Rows from block 3 of a small sound classifier, named by matrix and row number. Rows with one number belong to one neuron. Each number is 128 + 32 x the weight over its row's rms, rounded and kept within 0 to 255. All counts start at 0. Numbers have three digits each.
After each neuron's rows are labels from the 100 clips, of 14976, where the neuron reaches its highest value: "strongest on" is what is common among them. Only what is clearly more common there than usual is listed. The data: synthesised sound scenes: up to three everyday sounds over a background. In brackets: how many of the 100, against the usual share in percent.
# fc1: MLP up (model.blocks.3.mlp.fc1.weight, 576x192), inputs 96-191
# fc2: MLP down (model.blocks.3.mlp.fc2.weight, 192x576, transposed), outputs 96-191

fc1.208:174149113097163121122122051135130148164134126084069133117105162115106087166109116147170068062112109116169145144167137149143134061145143099124096184142126137163138148110134124143109141164123067177175157149142139163133109139180165112105161157104140162121155131124180188134130183194157171101
fc2.208:133150139147136102138160141103065143134150146137112121148172139162119186153157173137088119105168129139111190148125156117119160129103082091112148094153137147115109073115120142200168155115180153151096175127076134061122115145124120101171076047108113119105073208117114108095113092063160129110
strongest on: background: none (58 vs 22); fly buzzing (30 vs 5.3)

fc1.448:131075221122104083114174159089138050075121169119116131050122155130142162119127144109125074132114085130057118118167166053094146097175097176193153158110130071077175094141128168120098145154187106125051168147095154113120135159149167072111085086160073118128152110132159141206167111103115152122
fc2.448:153142100181035133168069107147137160144135090165132117149095136143133168133212119143144139134106131152161136138098121153172126148073137128136128138170113173129108155171119099114088127174131156043147076103155150143151134123120117161095173119159167132097160124137115124094130144208075110091
strongest on: number of sounds: 3 (63 vs 33.2); background: none (51 vs 22)

fc1.450:156117101109158107131091103153171107134142131111193085151146159096092098188115108117178094092089109128174122163130084114123155092111131114144120162150154162156121163121138112171129112148161150153140104161169081151096098087184136146078124112054147155104185131108158151126125143164138127096
fc2.450:076142167172154128111181158092107122122148159134134135124140118161145153115084125108076163143143105124072134121111170114137063122136096162132160125120123105125121071124134163149220159083107115158093129121095130099149127142124135095160086112133087114153060147144133136131141122067158126132
strongest on: number of sounds: 1 (70 vs 33.5)

fc1.391:129081103076187101141130137149143111132149153163140091112121151125121133187083142130125111129107131134127138173116059133137194124085142127109155150113175131112131144092122074129132073156134177200096120094131092132099092094126147153104126106049147116144168131075121130103115130139191120116
fc2.391:103081156087162130120129145104160063092082149118153146098149148132132123087098083064120146126091106111106094098136175109135058120149164145128121153098143098082155143107133165091235154067094147175111112147174131163143143136119152103102130149138105097141132087132141139129141138098152139182
strongest on: number of sounds: 1 (81 vs 33.5)

fc1.269:108132166186125076118128166142117127113162177148099078111156196145170146192139167129167119154158079163169179149096108141116139118128089091103122122108068130107126139150061095146085131185173096102170144100135181136097078182141168091156097112115110114120161146166122153136113127155113117064
fc2.269:149133151140115184129154158169098189193124119133120122097081046119130130148124109159073136129130050121124157144098105147104102132210110157130119107134127142129121107154137106114203117104159127147124130134107157134149098120136098143124143020140093147156106234224096086138110089105127108109
strongest on: electric buzz (40 vs 5.2); vacuum cleaner (34 vs 5.9)

fc1.36:089120121132118098150121176111126089100152182203131098122079118179147179140146146145125151156126069167092171153125114109161173103103113153150180124170127156083147103144060119102142117173215141115099129069098151114093072111115161111133080042099054074159099214140117107156122090088104126098
fc2.36:140116145115153151093137120131127122137093080095094141091097112115130110106104122124116134135138124087116102109106160118126087159171129172171151129110124092135149164104130155099255162110154096136136126168134136131145165144118153116127127133137115124092146100150128138132139130117139137145
strongest on: quiet level (67 vs 29.5); electric buzz (26 vs 5.2)

fc1.55:103075195109108081087202159081108083094089180108103125061110137123163151128126137099145093116123075134055115091160164072108115086162111162192151126134150058105185098129109171110083166116141119131091181130096159110119136183139161069108082099146052112119112160135161153175181124084098147118
fc2.55:150169097164040168151092068183112166160153083153136136167136111165114160196215139128157163138129153151150120099104134117130135140130110138135164156170089182136119150191098095145129120158135144048146077129141133133138141123094119139103148093182153092116148148166118108110125120172072143125
strongest on: number of sounds: 3 (61 vs 33.2); background: none (49 vs 22)

fc1.573:121062165119143132110110141121161120094112173150126188147125091136138124088104088102113198157134134122109108078061141104165113103157163147117105145167156152117128150117104108097060125085116153144184045108157138191150102125073098150093154104131096072150134112169088098137111153122132095155
fc2.573:108145148175159138162144138116127171151131141146155059108064127176163152153104145184134145134158045128118152146128080133136142137103108098157161109094105138103133147128101107136164079167212103128117172146073138116130129086109116135168096052077152124152120174092117094169092131140075139056
strongest on: background: none (73 vs 22)

fc1.109:124058193123120094101184163106118054069097164105096148042116158138159138116121142091128075114108088125060107086135170075114107111164111164211154154106123072113178104125110178096090168127149122127061166150100161100135152173165182071128096089149081113135150130152165150203179130090100179145
fc2.109:142139109143026142125091107145121155116133094152117128164086105154151153134224158168160162145127133165165130115087124111175147103121122124136150137176117170109138155165073081143108113179156137031163073119129155127142136116063109156116128127182152098134151138138082097115103125185109116096
strongest on: number of sounds: 3 (60 vs 33.2); background: none (52 vs 22)

fc1.69:154097153103143080123102136140154080093080154112135133074107142139153127129108115101105097120084085126108072087135125085134124111161163147172149156067155100083169152082121136109090117120129160146128115104161143151143141114143141163104126086104115110123174113118160173153143130117167147143
fc2.69:088111137180173157101178153112126093111117170066113130098089109162149149142088160110111150127109090062076149124097143106100127129160096173157154109100109130144157107128096180110130120115144153185108143192112146109172158136125173102176103096087079119147113157173141131158092082107075194116
strongest on: background: none (64 vs 22)

fc1.489:126100109116128090163089107147134104130158155115173078101142171132120129222097128119173101111090074137156157183140086145106207091146112124127173170142146147149113131121109087139088123168162135146109156129136091116104116079181128146111133087070129155138120153071154134112121125163163165076
fc2.489:133128145147170127100138127097143097109109126128088114124122128146155142119074183136111133116151109099096083095097154110128084129118119157132149098063097061070145096111116135128233161116131127215086129174087143096134133152137167069138096097110098115150090126121143145161130107090143128103
strongest on: number of sounds: 1 (93 vs 33.5); background: none (53 vs 22); bird chirping (31 vs 5.2); first sound: bird chirping (30 vs 2.8)

fc1.566:192103183094114119097156117126142106126095098102091155060105130120148121140096123101132075091063116099093110088166185065056067166178101143200136178088153089123176150113157182145148163167166090127096171184118134119155189143170150106126104112146108141095137140133183178203180125131129167119
fc2.566:062130116138106111130145141080145130137117140193114122154030130177181141091143151152166141114158107168124160105114121123180143126117096156110144132170082153100172086135062116091110131157171141095138093052109163077102111124104122130152103081118094078177133160133117133143121119158117109088
strongest on: number of sounds: 3 (60 vs 33.2); background: none (54 vs 22)

fc1.99:090132164188105086122113151160110106130181173137082089142167152132170161176141141132186116124158056145180152163130099127118141113109109093113120125140071135108111133129063081138081125169156103106139110095124167113112101165131138091152110104109113114131141127155137136117081129151126106081
fc2.99:140105140131139171112147153121108163154109159125146108105068077131166137172117127135074136133131051124096147157118092175137108152165093167096142124111134145130090081130135109135209093109164129148131140102105140130178076099125125135140124001111103140142108203225102088166132072110142058136
strongest on: vacuum cleaner (41 vs 5.9); electric buzz (38 vs 5.2)

fc1.470:146077119082169092160099133106152091107155140142154083096113164113124113179101115094135095112082110133155115131179093112115182100132115106130168149133161123134135140103111100124115079174170160153096144126138108142076131083163164150103134124085128131135181113081155150142157138155168134123
fc2.470:103084162120161138102152161088161081098100152123138169121148133110159129084079111089101131120119115111077082103130173091115055124132141149145132150097153096083152109095122168096226155071115140171081109113134170118110137171137127097126126111130093115136105111126135133142139119056174120172
strongest on: number of sounds: 1 (77 vs 33.5); background: none (51 vs 22)

fc1.319:146091202106100105072170131098128111085103134111080167066122148123142128102119124085133068094071092098074103103157177084052079148172124156190133155100114070114182104124140178125118149119140094132063174170121150113173172173161177080109109121164083142111129107139165170188169128099102169126
fc2.319:126141118178068132149100133146123146135133102159118122149076084153155163108183162183156138136165136160143151095090127146189143152134114150136156136197084148094129144179053088127096131148144125083164077080114160112147100136090151132148159073137138087123144123170115105161134126182108114089
strongest on: background: none (69 vs 22)

fc1.530:129114092060179074151119149132109109112155165160129065103102141141114119155103131139128103149096112155095143145129061100117170108117109160137203159125155125114131163092097113133151070131152161164112108105107098123078092136134145148128099070037121112138166154096144127135126115113172148098
fc2.530:128091146112172114135113145104165071092096137102115153083134134120121115126093106088128128146098101097116061083132145118105078133144141137132100160105137110111154151110136190113247154073100120147097110156144161136124175145130164122116127135130122131122151065095139142131148146110153151189
strongest on: number of sounds: 1 (86 vs 33.5); background: none (63 vs 22); bird chirping (38 vs 5.2); first sound: bird chirping (37 vs 2.8)

fc1.379:135113153102150089135113142121145074090088174088148152054123115139127125113090117070170111102094081101121093084140148094135119110175157139128104175130152116165170172095127139120080123109124124168153121104174112159145131111153144140081147107114109116139169117160149154155156155147147135148
fc2.379:091107126168203145122171162112115081095113139102114110091094135151151144164085169098138117134118063107084102118159120081098141120161105151187153108103128099118167105112112160134172155116156141182105153153088138081154130173129167075159088076110100129150087160155159159175124088105103161136
strongest on: background: none (70 vs 22)

fc1.33:145085138107151090141115152124138072125120150142123097065068141138118162174125151119117106103089106132077126135150120071129194116137107172161182151109142108115175128100087122101156123172201150164077154099114111122073113122133163125106112056079081123160181172112167131192149098112156169098
fc2.33:143084153118148116094115136087162094094099097084124155087129139140133104101110121079128128102104138114115079111117145111082081144137155153159135123093137089111159143105118171099238162085159145157104122168159147137126173138134146118103120155143148119112153096110142161133167152109145121188
strongest on: number of sounds: 1 (81 vs 33.5); background: none (51 vs 22); bird chirping (27 vs 5.2); first sound: bird chirping (26 vs 2.8)

fc1.184:133090073084159099137115109106148090108124135109158105087129142116076098188107125075171118108086120106175097099154127099128161104149137134151127168132166142175154187092117120150083121149123148171146143135154077157133144100160162134099182139097151164153156105116169124134145152167153163165
fc2.184:105116188131194117113159167136123102092099162136099161130138121128165146114060132089091140130137115118069090109121164111095098140148104176144138120090144086081133092096133156110211158098114118170095119117109136126133134148103116084135083086116094125144074106140132132141135088059171144139
strongest on: background: none (63 vs 22); number of sounds: 1 (63 vs 33.5)

fc1.275:079148132179074083125117183138077097129177148160125113133126129162171184182179164143160146160164082146106209154121111141111170113121067103134179141167126130087152097161085097140110125184176131050105129110079170085124109147105147112161094089128065119129102176141149091142118094138072136043
fc2.275:167129112151159138154133134126116152158130123095149129109122091147122120135099137151084131132147089097128145141115113156123147129147109156147105121126126140148127149128117128129243118122114087119145135155124122115136165121144129140142157084127116142129129140176134113142133123132132160126
strongest on: quiet level (59 vs 29.5); waves (28 vs 5.6)

fc1.407:151101102106153092185097120157134099127165149130145059122143149118099135218110139117145098118095083151143175188144105141135174090130118106146174167160136177118099139129108118157111106158168114135105160135128105134100098113179136143118135081085115172134137167104154145121109122171137141072
fc2.407:114129186131146139095132138094133093123086132144123101107102116118168149105093175147099122104172105089069134100123136110091129145129112161162168119112088099070135091098127167119234148118163130178084132146107159084127127152117163096178062078120065111135109137136142128151134093110130130109
strongest on: number of sounds: 1 (94 vs 33.5); background: none (53 vs 22); bird chirping (36 vs 5.2); first sound: bird chirping (35 vs 2.8)